From a checkpoint of a small image classifier.
Model: 4.7M parameters, arch mobilenet_v2, norm batchnorm, activation relu6, depths [3, 3, 9, 3], widths [40, 80, 160, 320].
Training: soap at rate 0.0046, batches of 256, held-out accuracy 80%.
Data: trained on histories of elementary cellular automata, time running down, 73750 training examples, 37.8 epochs.
Rows from block 8, named by matrix and row number. Each number is 50 + 10 x the weight over its row's rms, rounded and kept within 0 to 99. All counts start at 0. After the name is the row's rms in percent of the matrix's.
# convs2: project pointwise conv (model.blocks.8.convs.2.weight, 160x640x1x1), inputs 420-447
convs2.0 099:57 72 40 49 39 38 43 60 45 53 52 32 43 39 36 46 49 48 44 54 33 46 51 62 47 44 39 53
convs2.1 098:35 53 62 50 47 31 57 57 38 53 54 47 54 59 58 51 67 22 54 51 39 59 42 43 57 40 64 52
convs2.2 100:38 76 80 47 46 71 50 42 68 64 48 48 57 57 70 53 41 38 64 80 47 47 63 39 43 53 65 48
convs2.3 099:48 43 61 58 51 51 50 61 64 34 40 40 41 53 51 67 60 60 60 60 73 52 42 45 51 38 53 49
convs2.4 103:44 47 72 26 43 43 47 49 44 36 53 43 52 63 50 45 70 49 55 58 52 31 76 47 49 59 51 56
convs2.5 099:41 55 49 66 64 20 45 46 44 39 30 64 65 49 45 52 64 36 51 55 36 48 57 57 45 55 54 62
convs2.6 100:58 38 63 62 52 47 32 65 46 53 53 51 50 44 47 64 41 29 50 35 64 56 45 50 45 55 78 39
convs2.7 099:60 38 40 26 42 44 36 60 46 61 47 58 39 53 43 43 49 50 56 45 43 43 46 60 60 47 31 47
convs2.8 101:61 59 32 61 44 47 47 52 36 52 60 49 38 60 47 52 45 44 59 52 46 50 52 37 46 56 61 69
convs2.9 103:60 51 46 63 46 67 36 40 61 46 62 60 55 40 45 67 46 58 50 64 47 44 33 47 52 46 52 22
convs2.10 102:55 39 42 45 66 35 55 52 45 54 56 54 41 53 50 51 49 59 39 48 55 46 42 54 46 26 58 47
convs2.11 099:54 60 39 60 54 48 44 41 50 57 34 45 40 55 34 31 51 46 39 58 48 74 41 42 48 51 46 38
convs2.12 101:57 49 53 48 48 45 53 44 54 39 50 51 39 62 44 45 73 58 52 66 53 28 57 52 31 56 49 40
convs2.13 099:54 44 61 30 55 72 40 43 22 41 69 50 43 56 53 46 47 65 50 57 60 53 41 39 49 51 28 56
convs2.14 100:42 56 48 46 36 46 46 55 59 52 40 53 59 40 47 39 46 35 46 47 35 49 45 46 62 32 44 34
convs2.15 099:31 55 49 55 37 72 30 54 65 38 56 64 56 48 46 54 61 49 49 38 56 49 61 69 54 48 29 43
convs2.16 100:55 26 48 48 42 51 52 54 20 31 52 29 63 49 36 44 45 45 40 60 53 46 45 68 59 54 54 60
convs2.17 098:64 54 60 44 51 47 51 45 59 60 56 33 52 39 51 45 58 24 44 58 43 64 59 60 53 32 42 57
convs2.18 101:48 46 47 48 58 56 51 63 42 51 47 48 44 67 54 41 64 41 56 69 51 40 45 45 31 49 59 57
convs2.19 100:52 65 37 55 49 50 58 62 49 36 24 40 48 58 53 46 41 52 47 53 56 63 47 64 38 41 61 50
convs2.20 100:50 46 49 35 73 55 42 63 37 43 48 57 47 59 45 54 72 56 43 56 60 40 37 53 57 54 50 46
convs2.21 101:48 36 56 57 54 56 38 52 44 38 59 45 54 54 53 51 36 52 52 43 25 32 50 55 42 49 43 25
convs2.22 099:51 43 35 56 39 40 57 49 45 34 52 60 35 55 53 51 28 47 64 37 45 55 60 39 65 45 56 44
convs2.23 099:39 59 49 65 39 50 49 51 57 63 60 33 49 61 57 49 49 55 43 49 48 58 39 45 29 48 48 52
convs2.24 100:48 55 37 48 55 59 53 46 64 39 27 55 54 51 61 45 46 62 53 57 30 42 48 57 62 44 47 44
convs2.25 101:29 41 63 64 54 48 57 52 56 55 49 49 59 49 43 61 35 62 62 34 61 44 37 35 40 50 50 55
convs2.26 100:51 47 61 57 62 60 37 63 59 48 43 36 50 38 53 56 38 48 37 67 41 54 59 42 67 48 58 44
convs2.27 101:58 41 55 68 67 44 54 41 55 61 67 51 54 67 45 41 43 37 50 42 59 39 41 51 53 41 55 46
convs2.28 099:49 46 70 65 39 40 45 43 58 54 36 48 49 49 50 49 45 46 61 46 48 53 43 42 34 43 57 51
convs2.29 103:39 45 52 51 57 43 23 37 41 47 51 58 52 46 51 32 43 58 50 32 44 46 74 51 60 69 51 67
convs2.30 098:46 50 48 63 51 55 58 64 54 73 48 55 45 62 55 59 45 57 57 48 55 43 34 45 42 23 57 59
convs2.31 101:51 34 55 51 52 50 58 59 39 59 56 53 49 41 16 60 55 60 66 57 71 54 65 32 69 53 58 52
convs2.32 103:44 29 76 53 55 38 49 41 45 52 42 47 51 54 57 56 36 55 33 42 48 44 31 61 56 45 54 39
convs2.33 100:46 60 45 58 56 50 40 54 43 41 50 51 59 58 31 60 62 57 40 38 54 45 52 36 46 37 40 48
convs2.34 099:72 57 37 38 47 73 47 59 35 41 54 28 59 43 35 49 44 54 52 46 50 51 63 51 49 44 48 64
convs2.35 098:34 51 51 21 65 70 37 59 46 59 57 40 50 50 54 57 50 39 36 50 36 39 62 55 51 42 51 53
convs2.36 099:46 48 47 56 59 69 38 41 60 26 59 47 55 53 60 50 60 49 46 68 51 41 56 69 53 52 50 38
convs2.37 096:69 47 69 28 34 43 46 55 52 36 56 68 50 51 45 53 44 47 58 30 60 56 40 56 41 47 43 29
convs2.38 097:50 52 42 39 45 54 47 59 61 67 49 47 59 38 56 40 40 53 35 45 52 49 48 57 36 50 41 44
convs2.39 101:32 31 36 58 55 45 77 54 47 59 42 53 52 50 64 46 47 50 41 44 64 52 53 36 29 47 42 39
convs2.40 102:49 42 58 55 40 41 36 54 33 40 47 53 51 52 54 53 78 51 44 61 44 54 44 57 43 28 36 56
convs2.41 101:33 52 44 54 58 46 48 59 43 51 54 28 58 53 46 57 61 57 51 41 43 44 55 42 35 40 43 43
convs2.42 102:46 50 47 40 50 58 46 49 50 57 40 35 48 46 43 54 38 49 49 64 40 49 45 60 37 56 63 62
convs2.43 100:71 63 50 50 40 61 56 63 65 50 57 50 42 35 48 50 45 51 68 47 53 68 55 56 34 54 60 46
convs2.44 100:61 59 61 48 45 64 42 53 38 38 39 48 45 57 55 63 57 39 38 56 59 51 71 48 61 51 47 38
convs2.45 099:69 31 64 55 59 38 41 44 51 48 48 50 44 48 35 51 44 52 54 41 50 62 63 54 46 53 34 28
convs2.46 099:33 69 46 51 35 77 63 55 48 47 51 66 55 59 61 42 46 66 34 54 59 42 47 52 51 46 69 46
convs2.47 101:36 35 58 55 54 42 62 61 49 39 40 68 54 52 40 55 42 48 54 49 36 37 59 41 33 53 54 39
convs2.48 102:41 19 51 51 31 48 40 52 47 30 56 47 53 46 33 49 62 59 48 51 40 61 57 54 52 55 51 38
convs2.49 097:40 60 75 54 51 46 46 54 55 57 44 71 46 40 53 51 44 40 41 28 50 52 46 56 60 47 34 52
convs2.50 100:59 46 65 64 83 48 53 64 69 44 57 58 55 64 48 60 49 48 37 41 63 49 44 42 66 56 44 47
convs2.51 101:69 41 68 64 51 49 50 38 49 58 45 45 51 41 52 50 32 40 57 44 55 58 65 52 49 56 54 65
convs2.52 101:63 44 51 43 39 27 43 47 44 48 40 46 45 36 60 51 50 37 48 31 64 56 47 41 49 42 53 55
convs2.53 101:53 59 69 45 49 41 45 39 59 59 46 58 47 46 36 58 60 78 57 71 56 48 50 49 44 49 49 41
convs2.54 099:51 54 62 53 51 64 58 68 47 54 43 59 43 36 43 49 59 57 50 55 43 62 58 30 52 60 55 19
convs2.55 100:44 58 51 64 43 56 41 31 68 52 23 36 66 58 61 38 47 50 59 66 48 54 30 56 44 40 54 43
convs2.56 103:41 28 42 44 36 41 60 43 57 20 45 38 42 58 42 61 50 60 49 34 35 52 39 50 54 43 48 48
convs2.57 098:18 52 46 48 42 54 49 36 48 47 39 50 41 42 42 61 56 35 51 38 58 42 45 56 52 34 43 54
convs2.58 100:72 54 61 62 53 69 42 52 51 53 42 53 54 49 40 61 32 68 77 65 51 65 45 42 46 37 41 45
convs2.59 098:41 48 41 39 51 51 51 41 44 34 34 62 47 53 65 68 52 42 43 59 37 47 63 65 45 51 39 50
convs2.60 101:36 48 37 42 37 50 36 52 42 50 74 53 59 48 59 53 45 49 62 55 70 59 49 52 41 66 40 56
convs2.61 097:48 40 66 51 68 58 59 37 54 44 59 68 51 52 53 50 54 38 42 39 50 45 66 41 41 35 45 65
convs2.62 102:50 31 54 65 57 69 45 52 49 49 69 52 53 36 55 54 57 55 55 56 58 61 49 39 57 61 66 44
convs2.63 099:60 63 59 65 32 46 39 43 60 49 51 54 50 41 57 76 51 44 46 49 42 53 27 49 42 37 47 59
convs2.64 100:44 35 35 45 64 57 38 47 54 45 59 47 53 49 61 47 50 36 47 52 48 46 40 37 40 47 56 69
convs2.65 100:78 70 47 51 55 56 34 50 58 36 54 47 55 48 49 51 64 38 45 46 44 45 58 43 35 40 58 49
convs2.66 097:48 61 60 76 58 62 56 43 37 43 41 52 52 55 68 40 56 46 56 63 58 60 55 62 64 45 32 49
convs2.67 100:34 55 40 63 26 58 47 44 58 52 44 47 58 79 55 31 37 64 50 40 54 35 31 25 50 63 44 50
convs2.68 098:47 46 53 24 49 38 57 42 47 43 35 81 45 45 57 49 42 45 55 62 49 53 49 57 56 65 61 42
convs2.69 099:15 44 55 48 50 34 59 55 46 48 54 58 61 61 29 57 65 38 50 25 39 64 51 60 23 45 49 58
convs2.70 097:39 34 30 37 55 45 52 37 60 43 62 38 45 64 60 38 58 42 50 30 44 53 53 45 52 49 80 36
convs2.71 101:61 26 54 54 48 57 44 48 44 30 46 39 45 49 66 55 36 46 51 67 67 54 45 28 47 27 60 56
convs2.72 101:50 59 56 42 55 66 45 51 48 54 56 52 44 53 62 46 42 56 49 32 68 69 50 61 49 47 41 55
convs2.73 098:40 38 46 49 65 48 62 33 56 63 34 60 50 44 56 57 54 57 49 35 46 46 40 40 44 41 53 64
convs2.74 100:50 42 61 44 51 58 54 39 50 67 56 51 35 42 46 68 45 58 50 37 63 54 56 63 57 49 71 85
convs2.75 100:50 49 40 40 67 46 47 54 56 44 47 77 43 60 42 54 54 51 55 49 73 47 43 51 54 47 48 71
convs2.76 101:55 49 65 64 37 63 55 61 46 64 52 39 26 45 57 54 56 49 44 43 67 54 38 56 52 62 45 54
convs2.77 099:39 66 41 49 53 52 39 47 52 44 53 40 46 34 53 64 57 63 35 47 55 30 60 59 57 45 44 43
convs2.78 100:57 44 42 71 41 49 53 48 61 53 53 59 47 54 49 53 55 39 49 52 40 62 52 17 51 38 55 74
convs2.79 102:55 41 46 50 46 57 39 44 46 37 37 56 63 65 45 54 63 45 53 46 49 53 37 54 30 57 38 46
convs2.80 099:59 59 38 55 29 53 37 42 50 41 46 51 39 50 51 25 57 59 54 65 58 44 42 49 39 20 54 48
convs2.81 097:48 56 54 54 51 60 63 45 55 56 40 62 57 31 26 31 42 58 46 59 50 49 60 40 57 47 59 30
convs2.82 097:55 08 48 49 60 49 58 46 47 62 53 58 51 60 35 59 41 45 47 49 52 48 37 50 49 49 40 52
convs2.83 099:59 60 50 39 54 26 48 52 53 57 41 41 47 50 18 36 58 55 40 57 62 61 52 34 53 61 45 64
convs2.84 099:71 45 50 57 59 67 51 70 54 52 55 71 53 56 54 48 35 43 53 57 66 53 43 58 30 60 61 38
convs2.85 098:42 48 49 57 36 66 60 50 42 43 40 59 58 23 50 49 62 46 42 44 56 42 44 47 66 56 44 47
convs2.86 100:36 47 59 58 59 73 48 51 69 60 59 55 45 54 38 52 51 34 49 41 66 56 46 39 55 36 65 34
convs2.87 097:65 59 43 38 48 52 52 67 44 42 51 51 46 40 69 63 40 52 43 62 54 39 49 38 55 65 48 42
convs2.88 102:30 43 39 40 53 56 33 49 57 36 45 48 28 55 54 66 54 54 54 30 48 42 54 49 54 54 59 49
convs2.89 102:36 44 46 49 55 46 47 31 51 55 36 54 43 57 53 49 78 57 54 61 45 40 42 50 37 54 44 58
convs2.90 098:45 31 62 47 30 54 47 46 37 48 27 55 55 50 59 53 60 56 40 55 33 54 53 59 45 53 46 32
convs2.91 099:47 58 61 28 65 49 36 50 70 63 60 52 58 59 39 58 60 50 53 47 50 39 47 53 51 60 42 64
convs2.92 104:48 54 54 72 53 73 54 59 57 49 38 35 49 57 51 36 49 64 54 46 42 56 53 69 50 47 42 61
convs2.93 100:49 28 42 42 48 51 45 42 60 35 69 37 48 57 49 53 51 60 50 45 34 57 57 63 56 51 41 56
convs2.94 098:43 68 54 52 40 59 63 48 48 38 44 65 56 43 62 77 41 52 44 42 61 69 51 49 47 42 44 28
convs2.95 099:35 69 66 42 47 38 64 51 32 56 59 47 45 57 37 33 35 67 56 46 37 43 61 27 49 56 54 62
convs2.96 105:49 49 60 52 55 60 54 45 49 43 44 54 54 51 53 40 63 68 30 40 76 57 27 49 44 45 71 44
convs2.97 100:62 50 38 55 49 66 45 59 57 57 42 57 45 30 47 52 40 29 65 43 48 46 51 38 39 56 60 56
convs2.98 104:56 47 63 45 48 61 55 52 49 54 48 38 49 48 55 31 52 51 50 58 67 64 37 42 68 56 55 49
convs2.99 100:51 42 43 55 23 59 63 52 64 66 40 44 47 60 76 43 51 73 55 63 54 61 58 53 60 55 26 30
convs2.100 099:49 51 66 60 46 78 26 46 36 40 38 52 45 45 46 41 62 60 55 57 39 43 63 45 44 31 54 53
convs2.101 102:60 57 51 52 59 49 40 46 27 54 35 47 51 63 53 42 56 44 51 52 48 53 63 47 48 70 50 50
convs2.102 102:50 64 60 69 56 59 43 55 56 52 43 74 47 33 26 48 38 49 43 50 45 41 58 48 53 53 54 55
convs2.103 102:31 53 48 41 23 55 31 46 45 42 53 68 55 54 60 28 66 40 44 43 49 48 42 51 49 56 43 51
convs2.104 099:44 33 56 30 36 47 56 58 46 40 51 48 52 57 47 56 60 39 31 66 40 53 35 45 43 50 41 36
convs2.105 098:27 59 42 49 61 47 50 60 62 42 59 34 45 56 56 63 44 41 37 55 48 38 54 67 42 56 54 49
convs2.106 100:40 65 52 46 48 46 61 49 51 53 49 55 43 45 28 46 60 57 53 66 50 51 46 61 39 43 47 64
convs2.107 099:41 42 44 43 44 53 62 50 47 50 59 52 39 50 55 42 42 62 66 63 64 63 48 60 56 57 60 72
convs2.108 100:52 62 32 51 57 52 40 48 58 28 72 71 53 46 56 48 52 40 52 52 55 24 52 51 50 43 48 33
convs2.109 100:44 66 52 49 50 42 66 50 56 35 50 52 54 42 49 38 49 38 51 37 49 44 32 27 57 49 45 62
convs2.110 099:50 59 66 52 51 58 39 43 50 50 53 37 53 56 63 49 56 55 37 53 37 55 59 54 48 26 54 53
convs2.111 100:53 53 66 52 55 43 53 52 45 43 58 61 47 66 26 40 48 73 58 56 60 29 55 35 57 58 54 48
convs2.112 099:42 63 53 45 61 63 42 45 36 44 49 56 48 60 43 55 43 69 47 39 54 33 51 47 57 51 49 36
convs2.113 103:35 39 31 28 50 55 53 40 55 28 58 73 63 50 50 30 58 44 49 54 51 42 52 77 51 57 44 45
convs2.114 099:59 27 54 46 50 47 52 37 56 46 44 44 44 63 56 43 57 68 53 49 58 47 48 44 52 51 64 39
convs2.115 095:60 47 58 55 41 46 46 34 61 28 45 51 58 58 66 56 35 51 50 50 37 57 49 38 48 73 51 73
convs2.116 096:53 39 62 44 42 54 36 54 65 59 47 49 42 58 38 28 61 33 57 50 42 48 48 42 60 50 46 55
convs2.117 101:44 65 70 63 54 27 56 48 28 27 56 60 49 36 69 56 56 58 58 71 62 44 42 45 50 70 54 70
convs2.118 098:66 32 50 59 44 35 50 58 60 57 62 65 58 61 53 56 51 56 47 71 44 40 46 60 48 57 48 33
convs2.119 103:64 62 62 75 64 36 36 54 57 61 34 48 44 53 57 57 64 47 29 32 55 61 52 65 39 47 50 41
convs2.120 101:53 42 51 58 54 45 48 43 52 43 57 35 49 41 51 54 58 77 65 75 60 55 48 34 47 47 58 59
convs2.121 100:66 54 40 63 47 51 45 58 38 69 56 35 56 55 53 42 45 58 52 52 50 53 66 58 50 56 56 55
convs2.122 100:55 59 45 51 77 45 54 49 65 49 59 56 48 49 43 54 63 49 55 74 67 40 46 40 54 51 54 55
convs2.123 098:53 62 41 62 51 52 32 62 44 47 48 67 54 56 34 54 42 63 42 44 57 79 50 56 57 46 42 60
convs2.124 097:33 58 41 51 52 40 47 43 31 58 56 47 48 60 60 59 45 32 52 39 42 46 46 39 55 65 49 54
convs2.125 103:58 61 50 66 68 38 55 43 48 47 67 53 55 54 57 59 63 49 50 49 54 52 35 53 59 49 54 46
convs2.126 101:48 37 68 51 53 32 76 66 47 63 55 47 58 45 71 61 34 43 45 35 38 49 57 52 50 54 41 58
convs2.127 098:56 44 31 24 59 41 61 50 51 61 59 38 61 39 50 47 59 67 60 69 49 66 58 48 51 59 47 37
convs2.128 100:56 37 61 39 43 51 74 55 59 58 47 46 56 64 61 61 48 44 47 59 60 47 67 62 49 68 62 41
convs2.129 099:41 42 48 36 44 61 55 47 52 52 60 36 61 32 50 43 56 51 49 61 54 48 48 60 40 59 42 47
convs2.130 097:24 56 60 54 48 68 40 60 46 52 59 44 39 34 43 52 49 43 49 55 56 47 60 52 44 46 53 44
convs2.131 097:56 32 49 49 56 56 37 53 50 53 67 30 44 66 43 52 67 51 45 49 35 59 54 41 43 49 58 63
convs2.132 099:49 32 50 60 44 57 42 51 30 47 49 66 54 42 52 59 61 49 51 47 60 63 31 45 49 61 48 43
convs2.133 100:39 50 51 48 45 61 27 28 46 38 32 51 59 51 56 59 53 59 40 53 60 45 44 45 51 61 64 43
convs2.134 094:49 67 63 71 50 44 39 57 48 64 26 42 60 46 49 42 33 56 54 47 43 41 41 33 48 67 43 57
convs2.135 100:63 42 73 41 42 62 41 49 48 54 49 44 55 56 37 54 44 46 55 25 48 48 64 60 71 73 58 89
convs2.136 103:58 51 59 57 34 52 27 41 49 54 47 57 50 67 41 36 50 53 64 54 48 65 45 60 43 40 45 36
convs2.137 100:42 44 57 38 53 54 38 61 43 34 43 61 49 50 44 35 52 57 43 41 31 52 47 42 56 45 51 21
convs2.138 102:45 57 62 60 42 61 43 49 45 44 55 49 52 45 38 49 73 46 45 55 62 51 41 61 54 52 45 47
convs2.139 103:67 49 55 60 67 72 43 57 43 65 51 59 36 43 62 49 45 55 50 59 40 61 41 47 31 48 38 46
convs2.140 101:42 51 59 29 52 47 63 52 52 41 28 39 44 51 36 57 44 51 56 61 36 35 52 41 62 54 70 53
convs2.141 103:50 66 53 49 56 47 51 53 57 42 42 56 44 19 52 47 36 56 47 49 42 42 53 53 47 38 64 39
convs2.142 104:44 41 47 62 47 50 40 57 33 45 45 38 42 47 66 53 51 48 53 46 46 53 54 49 62 54 66 46
convs2.143 098:45 65 49 35 42 52 39 54 31 52 34 64 51 63 41 44 39 44 56 67 50 30 55 42 57 64 61 50
convs2.144 101:30 42 52 29 61 32 57 45 52 48 56 51 53 39 60 65 49 68 63 47 61 60 54 65 51 47 44 47
convs2.145 105:35 46 59 45 58 57 35 40 37 66 27 29 46 47 46 62 63 37 61 33 54 55 37 47 59 42 55 46
convs2.146 101:47 38 38 43 44 50 71 42 54 56 44 57 45 63 32 47 63 48 47 56 53 53 55 37 53 77 46 50
convs2.147 104:62 52 58 67 57 50 58 55 64 54 65 51 43 45 45 46 58 41 51 46 58 40 45 58 48 41 51 54
convs2.148 097:58 57 55 61 55 49 49 63 42 60 64 49 73 72 77 51 60 39 63 46 37 47 37 46 35 44 34 49
convs2.149 103:38 51 46 31 45 41 60 49 38 59 52 50 57 57 36 35 47 44 51 64 37 57 66 59 53 46 56 74
convs2.150 098:48 47 58 48 59 40 39 46 60 58 41 56 65 31 51 61 47 48 27 45 59 53 44 71 51 49 61 62
convs2.151 102:60 62 46 53 52 55 56 55 53 45 39 51 69 42 61 57 38 59 50 38 47 53 54 46 47 49 54 54
convs2.152 100:58 45 40 72 41 48 49 38 53 34 54 44 47 49 47 50 57 41 65 59 55 45 33 52 35 55 49 44
convs2.153 097:48 62 51 52 53 56 36 28 53 49 69 65 51 51 55 55 48 58 69 36 58 47 61 42 44 43 51 63
convs2.154 097:63 45 52 52 68 56 51 52 45 60 51 47 47 57 36 59 43 45 51 55 73 47 47 22 56 55 43 61
convs2.155 100:35 49 30 44 54 39 50 49 51 55 46 41 55 49 32 49 56 53 42 52 46 49 60 61 43 61 49 49
convs2.156 104:55 64 45 52 42 47 61 59 60 48 46 56 43 53 41 42 50 51 62 32 46 39 47 61 52 42 51 42
convs2.157 101:41 46 42 14 27 55 56 52 31 55 46 53 51 62 55 56 57 63 59 29 37 54 54 45 48 48 65 42
convs2.158 102:45 62 53 29 46 57 52 47 42 45 58 59 49 59 46 47 49 39 52 60 68 44 71 43 36 57 45 30
convs2.159 101:43 48 54 45 40 42 66 59 49 37 76 40 57 52 36 44 63 50 39 33 48 65 45 50 45 39 45 61